From a checkpoint of a small audio-text matching model: encoder moe expert_choice, adamw at rate 0.001.
Rows from block 5 of the audio encoder of a small audio-text matching model, named by matrix and row number. Rows with one number within an expert belong to one neuron, the router's apart. Each number is 128 + 32 x the weight over its row's rms, rounded and kept within 0 to 255. All counts start at 0. Numbers have three digits each. After the name is the row's rms in percent of the matrix's.
Before each expert's rows are labels from the 100 clips, of 14848, where the router gives the expert most weight on average: "strongest on" is what is common among them; "loudest" is the band of the loudest frequency at the time of the peak. Only what is clearly more common there than usual is listed. The data: simulated sounds of rotating machines with and without faults. In brackets: how many of the 100.
# router: router (encoder.blocks.5.mlp.router.weight, 16x192), inputs 0-95
# up: expert up (encoder.blocks.5.mlp.up, 16x192x192), inputs 0-95
# down: expert down (encoder.blocks.5.mlp.down, 16x192x192, transposed), outputs 0-95

# expert 5
strongest on: fan (100); state: normal (76); text has "fault" (76)
loudest: 500 to 1000 Hz (30)
router.5 101:110114102114067127114139162118132067136057141146107142113124089155149122121103082132125088099113131104151113096110153078163075096132126143076087161140159122174142134168140142132136148090085136157161104090210131076152104110076117133195151108114170141172097114191118154124133130092072118184
up.0 081:121178154148182150154135117136133119103116149185108161113157105137113127111157179145094147172160142105067135100168120165066176099146089097146145130093043134117142096110145102138145155182145140124114085128054150151117195149165147142047177120110137144094189175125183138117139111045210179119
down.0 070:111096145145163142133088117113122160126132128115126132089115128125133093107143180110097098118047080089091152074111137127120137055101098140173141126146209074149138066096135089196095114106089132195133082154106134165124109099127144135074130109145137014109123108099068100115146147132097143139
up.1 079:082194074158125117136155129179139117127076133155138162137152143145155071154147139197112137113158123087111097092152172126132094122095133097110157144117076127109126116088162091165181137175139136151134095105102087115121157114137128159137138106085115150151142146142121107090170071084129155125
down.1 085:085175139083150138164151130139137075168158176148164115089128159137107171128129134165086138150155123115133147137151150138151120155093099103151092174146082125151155191112103154092098153116068117152148097046111118100109071062153116145174182054141145164189179110113118091161112196097146120146
up.2 101:079053113109171133106088161122164150108109143103141110134122191170179144130177170142156126135139126108176159107129116126155103091086117158123205113152157075128161089057138109122073147120122131168102087153142159160142126137150137132132133152141133073141133128158060090117056147198100181121
down.2 104:172165094179142104106131175117129088068087126168105140105168113100112157086121147094124162080078188152140136160163160136117149150163138087058092100128141121140053122137132077111064149076108167113111148157114140170191157109139100098142101127174138115180069100118130147122104120142083147146
up.3 106:082109131103155104134108176094154137154123129140129097154121153174172130085196164166105148118152137158131160072097089160127133067075091138181222142119144112140144139074119173129132108177127110132115066144116159189149147141163142148148137132170126088129117138128074138124046075181135189147
down.3 111:158114118132095122102089178085166103086098093129098089097119121079170189097092125108151193084083204116131106162162124154126136161131117131060134075106142103143111145113134116124076159117086146119114132140116163142207150134174075120090098130223144118131073132120096161184115120153077134170
up.4 099:165167126146125105111186071181118120145102197082128158155160108180155042178121087183126125135104154113130136077181161107120127166118143166126116128073105142114174147090144106134104169171120091104149114115118101113116174099143113127090108062134152110142179148143153089121153096102185161148
down.4 103:107136141127130108166144075147172100174139186197151097135095138138128155104131147162148123176145136131117097117143169124134135190086157131157114154119063106144164205095097134058133113127110137133136098108127128143072083091141106169129160100135129165145169107139127077178118137121156113119
up.5 113:165146143128175183147123079150162140145143146088187143107089127124132115140132145123094145153172151138097131153082110184072146119118147158160157100075099132125141091143141110089159093142138098112138154174083112134065153174122124124060122187134120121087191136123092101148150100131176152068
down.5 099:083127107166124140145120184097109106104114130108096166026104096152103154090158154147114107073073147141088141099106120130146135090081111188124166130091125102127114130134133136147118163164036134132133106094131145098152137174168179126078158124101174096134142177144139154145067096106101178166
up.6 101:177148126166149117131061095151158104114134122074173115122070090070119136160114113097144127145090213110109121209100131164069122186156153181117076077127122143166129110144110195078147104102130118114142169135137093112127139125172089128122074180130148124118120135144131108201088189137138117121
down.6 095:152124070146125119134180085131093124147147075092109172150150116098093134156097119053092151196175145134121156099174165104105167172149189072140122146083145113086138096185175114064165128118170108070105174147121094063145113144107145079094120156097122150087174142138194127118108126068144144082
up.7 097:154079151069123144114178124130103098111164090144222112087050178132119214128107138099110129150096133141099101177113099145149150130156165172142107077166131161169097123150048182145106087121146173185131162142132069114116184097139050148149163142080138125112127154135126150167128136126114134124
down.7 112:191085133123120127114101159154072104116124106086127134119123129104063096150121132063100095167164140170121131192115097129092167106145170103146171154153169203099123076171135152112138134110171055107152181200145125049140093167111145119142100165139104115080166121145170159163119070098141122085
up.8 099:145173111152134132124141120171124112135078168147106156193190164170121068149134122162115102133167119092100109116105194110075119129125198079087118184109078186137144097092113142140164121081101091110151119096108106091067157092151147182138171074098101174106103087183150131120166117101174147126
down.8 101:103160131078191130179180063155155129168134168174118110126122160133133138181118142123148141195169109098124135136118174158100100179103156115139078151135078108127162156073086153035141135105097135104104069098102112115074097104121133138138154127081122179150142122134147103124129131076149125150
up.9 078:129110192062153154138116104133105165137108148115186116136061138106157160130157192081097119129173103152119116151129110182134194102118128113156103131179136146127184120150119163108121125113188139174136144133154152102076095121107143110102109174171169105109121123148101097151125156161119154131
down.9 070:139170164134194127081198119120113157134184111119155150208157128080132082139133092065095164145159116155090141175148094130142140126156140093129125118033124154066112086149131082084126107133134077087143153133141168126162081131122144111094126127097080101091154097131142139146145065101118145095
up.10 104:179066157122163157184170133139088137139169094091131185107137152104120123090094130095099161149168095104135146157084141141125146120131139068123108117114141144086118094192115148113177125111156089075115168146101145085124111151087154218097115167087104186063095082125163139105158078094131087072
down.10 101:126113087133151115108176081170153122160119179173180089152184151164104143137150132138205119171164113114138112134126177092160118152084191113145094159099098152154110101124099092105121135111133135102064112145090069120096140110179108146100110122092114109166188096147120033103080087148136140136
up.11 119:125140126157129144125140098161124125128122171075156125135104163175143042156175132130120088140130149146102153144121158100156169159076126173175134140090165141081112134126155096096101155181143088114131158138128097138087106137125137087076122131121152089144171183168139060140133133118156177134
down.11 122:061126097096114112149127112173141079123082203150120145110084200172112117150183107155148114172144116129119120098131118114154131108051137154176179175132083105177155158081142085095104110167090104198125115153142124128080097112143106157129145118132095124124208154133085067142126082152184168154

# expert 10
strongest on: thin (high-pass) (88); piston engine (47)
loudest: 2000 to 4000 Hz (42)
router.10 085:155135130123134153147190144178096093125140170146139146082092084075115126148150120149127090133086121140119108160098140122189151166121157184091149148159155075165064096173163153145132115119123116160058135180164075147168045077091125174137110180126129018122141164124115066096142106156109104141
up.0 093:191146158117185131176063097074109137099124116147098073143115161084130110119094107147066132103147102059063125138099131110090182118124179099069135160113111159089044137085140121173092129073074125125112122180105146155154117107183067113156137131173114142116114125107129152109135110145131149177
down.0 093:176088124086097116130152097196136138150164080186147129199122126118154072171077089133120135163122109097150116087128103162165111157184098130130095093109091148107173152107083140169151154139144102130161133140116158118115153095075073161082152133144080141156164101076121085072149140117170101156
up.1 106:152138181135138150119097110092200091112080111118112075154124148110099197103154130145094111130115092115100121101095108158090133119177103135135139132163177107113069137101124159120088147087100161140151105147127188199087075083152067085129153129161142166195099094136130167137110142110149142143
down.1 091:084040119148064142140114123136144132154152135201109139123172164095105106151131126083071090153115114167172111084126176124100157144127113128121096136147126108114204097091108125135156124133143110132136139154148135057106113200121102151141105091168133112153138045084107105179169165195168123147
up.2 105:152133145153201132164114127117094176077124139129131134131160105145071049150147119093117109101126096113099138137150116104129200159158129144158138176113139165105080130114144074066128123108118104113119123114119139142106131079124113095142088140109063140121120123115164078115161119159169119177
down.2 104:152153111133120048147113119134117118134142148121144153153095102117145106150093153110083119166106122169172088146171098179115160115111105104151121082101054139057148172116134148106171099170159089115110147130133095149118123130129091071100150127149052137079167170075148102116125155088125119102
up.3 087:138122100136168117095205136180119092093136122161164177120106191143132109137087193132160168118170148155111079116166083130154135150145144128081109116193111107135066117128116097210105113172131152134084143116094102113174182152115122163123158103040085083138124105130132122117188102148093129159
down.3 116:148167102123160114088173130152138147160088139112186169066090134149152149124091077173177108174132188145167090181116143104147115174068203175139191120116142135142085163110138203105169085166131124141078125123153085123154134058182137102155158071103097168075168148127116171131121092096074149116
up.4 079:109156156119132110157109103078154151137152112169146156156147136120166130120163157085107120141126093083149123125149080125093162180199121100177166144130081148057130161167117106124096164113155178093079119170103144187161094147122098129148120099133102163105149159109161097156152140039144135138
down.4 078:144142151153134116135101148055106129162139161152179119154138117132077135139129099101119081103139093136133094122162123140096135094106074120172097111112159080191126149141176104131077185165132172098133087158138072155189070094158044116150150180194160094157129171119147087160119125120133097112
up.5 141:169174133135155157118088122118105123076101125140111067129138122117081105153100123094116172154131123082088122127121113119087173149182142096097107121085098170071164122088138148090108126078135130125088099156131133134130101087154088130160153119159107189145126100095169104137161136137177159106
down.5 127:159098119131042072139099109175123098148135147106132114186136151097166092129137116127099106138122134132213087097131171146063077118141102096129132153158116092137185098121094142171175155101153174083158130162157155092080158176099125169125061145142181167157135110061087094145192145162159081094
up.6 086:153129128130185139093143084071102130090140118156128103075042094131117143128114169150128134083078093170126138153130091133119181111157134137109134157154140152098089092150143165098092095139140102143177112134110145183143110108132104171137161143192116069101120115119126121159155128108106112150
down.6 083:170127114117112117089133097103101183146130131150135176183111108107109149117107099122143153138172110180127134067095119124143113135141156111148111080133077202114205182121129162126194129161187102118118137076136127116096102112110119092116143088143062106184145161115119080144139138073124072064
up.7 093:155095172095162143105033141095130142094100096131102087123075142088133157115121146161117080149120093128093141120099157163098110085075049127117177121136054154126123097151077182162126053105184169116118100087108178150144151102175129120127143133165123147101058091155098189145118085094134166133
down.7 083:126130178093158089167080117101153079171121173144147135143187072091132199140153176199088091187199112101098111102132102180116128132123100137143087129167157100141102157088094133130095146117206184113153061115070167140099098167099140125115064185144128159167175176149112144110102120166152116133
up.8 093:134150153120140154185053132113116142183081144140071091116120138096152148070149162134080161155164107138083147109098103147120121058124077107131179153098117146119147128091099146132157109165130160119120077128087163181089108163116169159074152155143110156095112185164154210130156085105188184127
down.8 082:079095147082136109173167157118111126139096155172169133084114185164135154100155157135128099111172119128117124148125114133139100085100094138128128109171191107195136086131112125113156125133185111144085102116127138113131138133159159193128114174092194138105091155153091150147120132183128157193
up.9 100:128150165115169180100080143104124145129104134161114093135100154103128153078131186163092127153158121075118099130099145162062127083104160116106155115174095186157151082108092159140120066108121183127122121112121159133123092080167127174171178115155121135109078128140083200160141099109103122123
down.9 091:120123163084154072133125111083164072127119088161127076139149145125135142143052176173143107147129086166104087145133131160135151133097066134140116158190146121141123158113057168092114106150144133164129076086091139156110170108108135136125094171138077155086135175151090156134129097086139086122
up.10 084:126165164114118126139078087107115127099081085136121083123166095118132146126084128109103151064091099103119129106159185167129123122196113104090115163150093149122148182086173192125101046077143138114118123132105164155125108089097117119146162123178136173140082099128124174114115146125109126162
down.10 078:118103124086105134114082099177118157178103129118129092210143113075148153099174152148127117145088065147159114074102114168102095165104144108166092097133105079117171159131205138156149177129121096086086110140145173129098100147126080193156164064188170138158145063108062135084178168132144116096
up.11 086:131125231127125185125084091181087128075112090135150104112133146149093120129055134142054163136167073093140165158102128211087140114107102092093125140104101163145179073085118185124186093120101160189126101134100158116112145139165161115126154116148106124074095096155143208126162111093145166126
down.11 074:129113138124112073092113107091132141119123099140080082125137106129144142175116201146171109122152094125140134118134095189101157068161066127176139181133147134078118181113160165156134109157128103150134068157043168125141127125084164191077111148134172136151168091162097147151131148120103173094

# expert 11
strongest on: conveyor (98); muffled (low-pass) (71)
loudest: 1000 to 2000 Hz (40)
router.11 087:099092119145145117182140116117161189147165125191116160129112175131128197106103199107100206160137117170120176138142073132133169135110154113198181132173138128079137137172140115096135113123149135055108095153135132240087121186172052079147121136179123129156112149085156121117093089099114112120
up.3 095:113129171137102134114094134055131151071075083115062085110135136120115160082127143107156111114061115110159159109115104103092123138146124115140155128135182128168107143138174142150133162132061147131180136067180164135185083123134167114162118112145143093117069084130163139141082119098092107149
down.3 111:071186087106156129161072113090158161154128122116091179109109118109123170116186105167133144111190182138166138096061106142088173141130178133135061221071189114116119159141191178074164091150093132119139067132123105126110124167143154164192136147130073166113127138139098165140081107129136131106
up.4 110:173163158129211113128185077170138138081186092129176170161130101119102072145133106106112157180157140121083168144136124145112160156113134114133124106106107155061155095093147127102193051128158132124094131169095088126094136124132111074126128106095087172112178160102181094102164112116172185050
down.4 121:178171129190162124115107161154111125107103134162163039174130124130122143083124085169160117157148113073113084140168136132124155106164085103150157128163161167115084077127160079188120098077095199116128159133163130104091176119111113119131072132174094138179122144123191077112154187181111140085
up.5 114:163101069147102121125081143099124134164135131078142103122106132194127109172118110119158049112093102157178163140146088086205116140110071190141141115123192098134113178134153085120106187179118111116153193087164080125129078129079138093123082131138158109131122130143133105144106149145099118156
down.5 111:133076122153120143113102105061139129161122095063071143115113137159156088126135138133150113050125135111146181127050131112121132079119160163172204151090169148148112192140155152097114175184083055159176082111137169161148148198121164174081161148119155103097114118147126127131066047101110147145
up.6 095:169131185145123113125156105194130157115125085122152128161154084121089107116124132118101172167141108108100147095174119101117158154108097122136146111108114165067176146151162118179201085179148133070168127157138108145125111129137079095076123116129073137120143195115148095110099172117179182105
down.6 102:186159112203130137100117189129132117124090169142097107148136125124068136076149087136163104132103143080150095152152114108104137102206112091129112144144155133138102070118141067206122126101107189135139136177128130065106150160113075150133108162165096115124147135100122105149152192165084113091
up.7 132:141100109084087126113088118115142120117106087090069111143130114124148139175109098078137068109058121149172137135154146090133132147197088122127088088117190103106138133118159098115045230136147142119170141095193167155164078116079116068108089135144181124154093063140108087130129168161118088210
down.7 140:072152099107141147136114157092141159136108095094096210083117179149168102122183095136140126113133127150118140100055103121136134124121151117153146165091156097147082162121151112126122144138084071159169138111167146155133153164139198172150111113152134089125092099136114136103092063130152159143
up.8 078:132161168154075137113108154105165076145113129072064144123172144184219126115127161155131126063135156067103130122106093134113083096156118088093118185110127124153078103066094146126121126151092128107157125088091162146160177103108192177114112093168165176116074089181151120166102147126116122162
down.8 083:110112127073170098100160073136138137131202140101110132053131124174110136142086155021097149113078139144099137096157134131124110128148076137094109085148085115131122109142061092127108182200147149097160123123134134151122112108121119110145139154074127125106122081102117092138145113081174105167
up.9 093:195224103130100184059184129138095077146119150134134128132129079148132116141119132190119144114107170096115090132132192122118089111159096092080122114096078140146118111141160110131157118102114196134169132130078099136198184084148151140084129113117119178151101079155115143112158117065104130121
down.9 092:088116166144119167120153140117150137118144139174060136119100160083104141094121158069081103100108147132068120084128127117096053100101132095079123071213120097149110111145045131118072173111127074153066147083103164065190143113149136168124143097090147110110114094175092173088127124124110142117
up.10 104:129158156187127101123179157145104122107132172160142143153161095183107117094138142174091081134185143103074133115148130150131109113136157062111149164146107168133105107110109064163188095129140146161120145138097078062113136162147178131123170101096117142103197180170126149151171084053129168106
down.10 098:086184132127186171121121157141182095108129115142125137058120198190109099056135179108128147108129149098098151080101116108145135066090136119115111122108148087098136092133094113184105134126073151133062135157083157163149177156153128168064122169168117124106106094099141145126087095125146165123
up.11 137:126104065125066125128101133116133140114086148107098090137128152188108113144138122148155088139085140134217166121176096055215115142138107186137159125141176126133126192097176081102094165161140101106099163107197091140146103137048110071139099138144155094164138112114141103088145149158110122206
down.11 131:093091111131097135100093171068128107146093104071064143129080131168148083137158124140133097054105114070141197102034118099116123102122143181161169169095153134132117145118143129127119161191054098151195129104159161132133142189117163183101142137126140084083117132128086115136081060116092148130
up.12 107:151128151139121165134184120135089133149093132129109153099160116118169123120114163189070135106143182097075067146114123180097102049143139079077112125143148118130114167160091163186117120110141164182186141134069138114185189120154132169128193096119135163102096115122138189116191089099112153117
down.12 104:137098119187124120071151131137123062107154124182096176086156122129161138090085173148087131052107102088136152084154155075120099087084129061061130140138159111160125129145102085167099152168134199137101146125097129123213156116136160141116148071097114178114138114118089114129163068120110154140
up.13 090:121101117163099064084097154157125043130132150171124084076112100095133137106105169161155054084124119128130101109184128133180105144100097156118099125136157132224140208169084172159120133143143139148105099066117082080098148106129138139143098147153163128133097132183084129165110140134050102153
down.13 090:128127136092149121112112108173111173112133074104174126159109103131132105124110213072098123123100103147170164179110119161138100149135135076125147074145124184130168081160087128117156095100163155102081162086102134139137107113112075170112127125151112106115104105124109167150187148129166096127
up.14 111:118131162151150189110124143108103082120132108108162141106160121188159108109102201152083102076153141088097124133091147172110081049168150082086130154141154172110107144085090141166149134115088165164140189144061142140188144092147170145103182136123108173118113123145114172122209084070134141123
down.14 110:090080095130061114118163120148132098067151120169104131069141138121083130192120134111108094064105129136131123118139120055142118075137118054057110098161126130162136151182096076151107152150126124153102161153101135105175142131112143133113166134106095146059124128070113098116186078072128137177

# expert 13
strongest on: gearbox (99)
loudest: 500 to 1000 Hz (35); 1000 to 2000 Hz (35)
router.13 129:124126128142151125155150120110129150106080068087114201119153144149132072124108122108117181116098165143119126111156132110103108162162085147162068157069105106100137139151194107154136166147110063147124140066133166117156167142081203150086148091096119115108103124118175111067141162081135148106
up.3 079:145077126086138155091093148161104148130108166163189121223079086085109130114161122143159119196164108126121164158105114162174092114096157160187152115124138135156087128073115108123152054087137139107114105170161088143116083126186127132138110165213097125098148146154109128152125132193100150132
down.3 067:084157164153109215101124150141127079170110149122193145119118077127166109131118096218139108166155119156194055121136187107212112122027098128086155160182100182137140127115100172137112100108116144133082132170124142128109112105099115102157180091214137142131155163087124130146127127201113101181
up.4 158:124092108125121116137095145093126174122190116108102129117117113111118140111078093103205081105088079136163154121123088083181145173151154123122138128140183110124119164160128148116142136146119091093130145106179145135144063110123132107188148108178096099110082094097155147132088121116065070164
down.4 150:152160205136152180087103112112117155132157050135139152157163057109150117137112161110064163106078131083086156154145118136110150142145111100104077118116117145038100140118153138159124146147132121118152130094092143177143090102095135126102157119129162152105116103114182155110159180095074124160
up.5 088:144066127089182135088099178165100121110120151114164113149091196134120118131202127163134080171157059143063114132154117149177122132138162142138164123215184123164091115135081157143122102078104151154085114155173073103135159068181106143181131167110089093133105107151128138100126089155120162150
down.5 079:150154139239101141177090179077134082114153122123121081139113048111108116084122154176109089129090128128069099113145107127172142090098115148108188122114117142136107169083119092174141176146086134142111157191110123191131175125098113111117143133166125043109166155115117153106102099131101130182
up.6 082:139166065135134147099150119156143117122129152156118110144119156137096129147115109118125148143127143103119145147083197105114152100105233129054131102137087126144081077109142115103144121058122164102125116148137134102147094103170099186180117154116147177136101148169146066130089084165109119128
down.6 086:139157071117181090161128130152154116143145166128142146094090203163170126069105136159214094198163162167196133172081110156173131169100152196195161142136114153176137134168099146081129109121145119109124188119196093122050117121099128137152114114109123128141115120092147118151132102129105107159
up.7 127:184150119161105089057186087112124066105176128125187138094119096163101125175138103111162101091113159122088109166156148104153172195141118196128104085130164169144121159143097105103118140160103136144145148106122029077131162113127088104110147110093113045115169181154156103155105132117130151131
down.7 125:098167076193100092126199115106121077171101189157131154095157167119141132127154137183146116139161127105101110145146188107145142110122120131107147187164104104151076126118097111155100177136070171185094065155123096129102143093112189130123160091066131207203153164165173110101162111084101099161
up.8 080:133097142100137127143136195182087091102087180146155051121049155136128180129195143125138061154152098186105126165100105117122144071100084133164174132151169131119142144101058160115091143119168173185080150104149119135082129184108120118152164153167139068126153153184028166161150082177102208148
down.8 088:136188073164086123109134096141120069168119153143136177147056121108162096146141145148181076136072174162190131183126146061170128174107161139139145112085116125103112182094139163118119105169102153136171168133181104109095113127122111108166091110169117110155137198132138106155121133123100084184
up.9 133:076104054173080100135115145109110104147150140137071099146127126107151149123105078143155080091075089167167141105168116097174160119109132159156146177123144084145107189105161085137087179134116111085112117142170152176134089142114137049139128095174138143172146164087097107124118109143092140182
down.9 134:220126179146172139129071168126096135092149082106061138120177115061109100152136160100077150148132115076101117137088111152056187084167100118116127141113121159094108089156155141115118148107150152086184149150112166116109115158104159156067113149139152166105103079135181153149184126050126115105
up.10 133:092164086139100153153088150132124156168142140127133118133109101115165133107141144129085126138140127195118164141103105163135157095064124148156223147097109104152079148125135082098122127147177129110096128218066150184090093174139135102092118146200127161102188208083118115134128116123115153149
down.10 135:135076124157112067179072158090132085117187154154089081138143169082126118130161128104173089150144113124142124153083127139094172084116092151126153191167121120184087158100151146114088150089154147136139166189145185127089148194100120135118080187137175155163117136125118108156141051139124102171
up.11 078:096120132112149150149096164134121158180119195168158093179107128125116132090196113133147068142147124148138140152098129154140141098082158177174202182180108097156080117092121108149127095115150154125134124205105142179077087139120112123177119163136136070154137173131075148138135077209128126169
down.11 086:145125127121050116158101173122104071198147131105129145130049163117138107080114086170151052173177159197179102180151094141184082179090145152097146115108141160142155149144122184116129099125096122084151169130180092185117132109111128129211123091142138131167108207079086111179112076149108094112
up.12 101:121090128107090120140150155154099048183138135162122113118109195123090144166155137176107075143150079170108159131123122158165107083144075131172136164208153092155090130138105144182096176122131171171139137092119152111105135183104127111109154148074189106191174160148099117126177144147129121187
down.12 096:206089152155104135183103128129090123094089101103084162163121145049096131149136115165095127147146144123103125159090122177089105102164133072103105182130121171145106134194118148129166088106107178096228175149140115086086153168121136149105076156178119133133116108122140161127209139075136112079
up.13 112:096168095119106130137154149125170131177149151177127141128118116105170141088124104129133126109120162141138111110135193136135088098106135126149155149130082053149071128189109090152162144164122156136122109173083094118102180193094159121109074145137172197145186138059111132120159102179139087113
down.13 112:159084081138076121139110155154062122115146158129111069201117125107107146151153078153169107111156116140179117175102138126104157109137123142151135166125150151189136149139131123094109120098147169072132180199126084106064171168124087136151091182162139087138144165121123100162113124151162102131
up.14 129:073117097153150089151142126141132172145164158163114131086131160102135130121146144123146141142165109193115121093145121104118178146086125130143167112121106128174167147154122087110185135177202109083058097158081099138100151178124114105114093140121083143115207207095158120110107067108136127087
down.14 138:165130089239092071123134153160089081124122185179073079131158172130081132142139121122164138152149142088172117115147192072090192078129094101110132167154127151168114135109138074159096168102125196148074121191120125119071176140100125144126122105132138184157159140123168076127128073135150126117

# expert 3
strongest on: pump (93); speed: fast (74); thin (high-pass) (51)
loudest: 500 to 1000 Hz (45); 1000 to 2000 Hz (32)
router.3 101:204082107148108137099125124095124120141162101198193137068120168114108118135087084124147097125049123118102118141133105089146134198115060194173119081104140159115163191162121192130126151169169087097153136036147104130149081094138084095134122134093169124155153175156140128179072133147099115086
up.3 096:145137198122162142140129102161137165109157046103105159141173096140074105111169155096055151145151093091070147137175122138097168128167120096108095111127112128068141086145170097102180130115146087091061134126095151119113131129098140145070141116091079168056138120143165144085154120073161155124
down.3 090:125127100143132173170100200129117124127170108118108124179111068076128140141122100098149162159114101144157129111108104124080153118122151102134142144127142074148136122114097143139150155053130111127091152181135157139097112122175114149183136134172121132162140148074136167135104136135169095143
up.4 141:129125117120082118139101079075177136146171051095099119143118132139169107123052093087156138088050134152218173123160114113144115145148115173167098075117148096077121154129180133130091181168123060123161123108159143175168103130069136085139092091118142105143108106097137108152131174180101072155
down.4 148:170104106168079101114118166185129095108166115119123066094130115128101107063044152102117055076069148085159107138159127084087103100128092183125156147122164141125090115127125134189117149107104142148141192112197146129113107104098112099146172163106136093133110112096141129166179129156142123174
up.5 111:143107104154110091148112075081161115130193034115073132091160110147153098124069103106125123107076168099165141145153116106163102168175142161158107108122148139056123163105191143156104201165111044115164131112169156174164127096064120077138102083098128095130120140151168112130104211147088057135
down.5 115:147112157187078118092115179155106079107148153094111087122118110076084133104067144095060059062086143098130097136132132116067104049160109134110126190157166127146086122135085154146112162109100146167142187171173152119094155112116107152102146189125159098094135101135134184153174130127159120157
up.6 068:148117071100122174124114090163182103135087136101092109129089076122153147096109081052121166127109157140190117137108181140127121116142149092055102111084093090154106126152122095119145097082098136127188124121083116068155157139133139171102109128090139103064161051166149144145202114101118138103
down.6 068:211108106102137149149188093111151116187098122090163123145132162156177168137073075097109130125132145130124047128103171127111151113120120164144097116140177094140096084091139206109121103202099155114165117132158083079164161086165129115117106126104216159094127115153068126163118100160121113089
up.7 127:127082131115169108124147113113158157094181101184168110101092115099129147145136138125184153148124085131134148117152050120145157121093113128161151084128124132156134116106096165108140062116161108152092123152123092167139160110143081124142106161120048090117131160058108120112069155188108122140
down.7 128:102122170114207111132165098153140141066140142175157133088142124173088068116154159121141135125156089137094139077150108092157145115157144097169131122175115129072154117121098100164144134138085076157081111089074126111130114063129118139157161113104060132120093090101161146071094164112123184167
up.8 115:123157121120102115211076120103164137180143048123105144087122111072153150102091159121093148144132114128161119142095111167065108117133148092091094098133093112155187112157133137133184116124145184091157105158131139119147118145132119147118093119138132186104097073100110191119099140136144106104
down.8 112:224109127135088106152104098140155115193138129125099069180115116097181130181105095072084101151068153139123111117157135112092166171150098173155075080123109098131135130133175145131129149126140132058184153162171164153070104166109129153105058164145185117152158112121150091129155187166173081105
up.9 089:102185090150159140144135140105153122154128140116054156142135090124166124124136161144123193104120131109148176055081142115086076108131154131125126137072105057152093115122152109128140180130109124118119078143048161151146139175101140183114133126108106164098153105106104098096177099145140128123
down.9 087:108192160096142162124121086137182172180090167127110148138131132156151124134178144121164188146136106137150148082082169116147103114087128107121114103084100081128189123137173086094145132157108159097093013128075149174136162161171163147091073103124118103118122080113165077066092154107103121080
up.10 106:128152114115184131133155152131184148141096149150178108118139128127151113095159140126114168165156147099115108104115145191088119074119132104164172097127089100136110042109108116178121097101180194154116121167092109180150188154211138148101135146115127130114143106105117121115111082156157181086
down.10 097:140145152141153073131178037177080143104128173153123107118149148157095106208109181070155130165129096125103131120150157078146170139134104114160082100133149140085144132142130086073095145117136117135133131139123130106100138104109145141135081199049078133166127043131125074099177150145123162130
up.11 089:103180099127158120171159112120140195169097173129099140142126116107157123102230136132116168177176104132081158094110156142087173087075105094136153116107083079115078114130164115145168159176117155059084033161089140125104141162167150143062107114145114127133179184089136105126133090103125169113
down.11 087:116126126173133113171077092115131174145112174103159105160107139125169051106107169099146108183100089159165139121173079175176163084101088162146173103119145104178166098144132130106146151112189123085120143113135162205128124166139115080114051189182118134157147140095123095133131192197141130146
up.12 085:111141099122142137186135087113144145172121139156105109150123105096159133063143120092100203188166096143139131066106098148112213099067115078153171120114088080135171125150145130124205088149135168096098033143087172168113082154135151169102092155169100136107110122037136148117086085110171167116
down.12 088:133178142116157059186117098141172204147108152087084147187102145106142141141164174112180133176103117177180156082164112185111111203118140150172135051111130126126163092128139137108170131168168121083167121116116128192116102138137123079108082156144132115135154122097126098092096182206148129110
up.13 073:088102164132127174134110143110159134169134117166129109132105169165133143093152111134131132132102136147183188098117114118092137047055130095149174131126107087150093043117152131135115121167190149109090137130088156177117105153125177123099125150214101096118087106045066104092106087180157183115
down.13 074:117180125094179112134182073144134229131119082085150111165076119149168106161102135084122123119090100151166098154160145153154143175104148165135104091118087133129157167144064115101124114163211145056161127079150067151118151120110139111104125123066111114190091110118137138099118159110134077136
up.14 090:141146143173177147083149086124169118097153110106173152091135086141152115136157139125123180091132190092076132099130102158069154121160136122132122089063084137111122144109161119123147080123096093153156146181102118186142160139129079115108122125148138140073175174077123111108145122125146134092
down.14 092:146105153070148132140148125138116090142214111157163105097098158147122143144100093109121106106127140102098117158122126094134175140156147161135100120192097147158133102129055166111086113064129115145129157079098125098101109043139090129193170105138091140103115130123144111141106099156101149180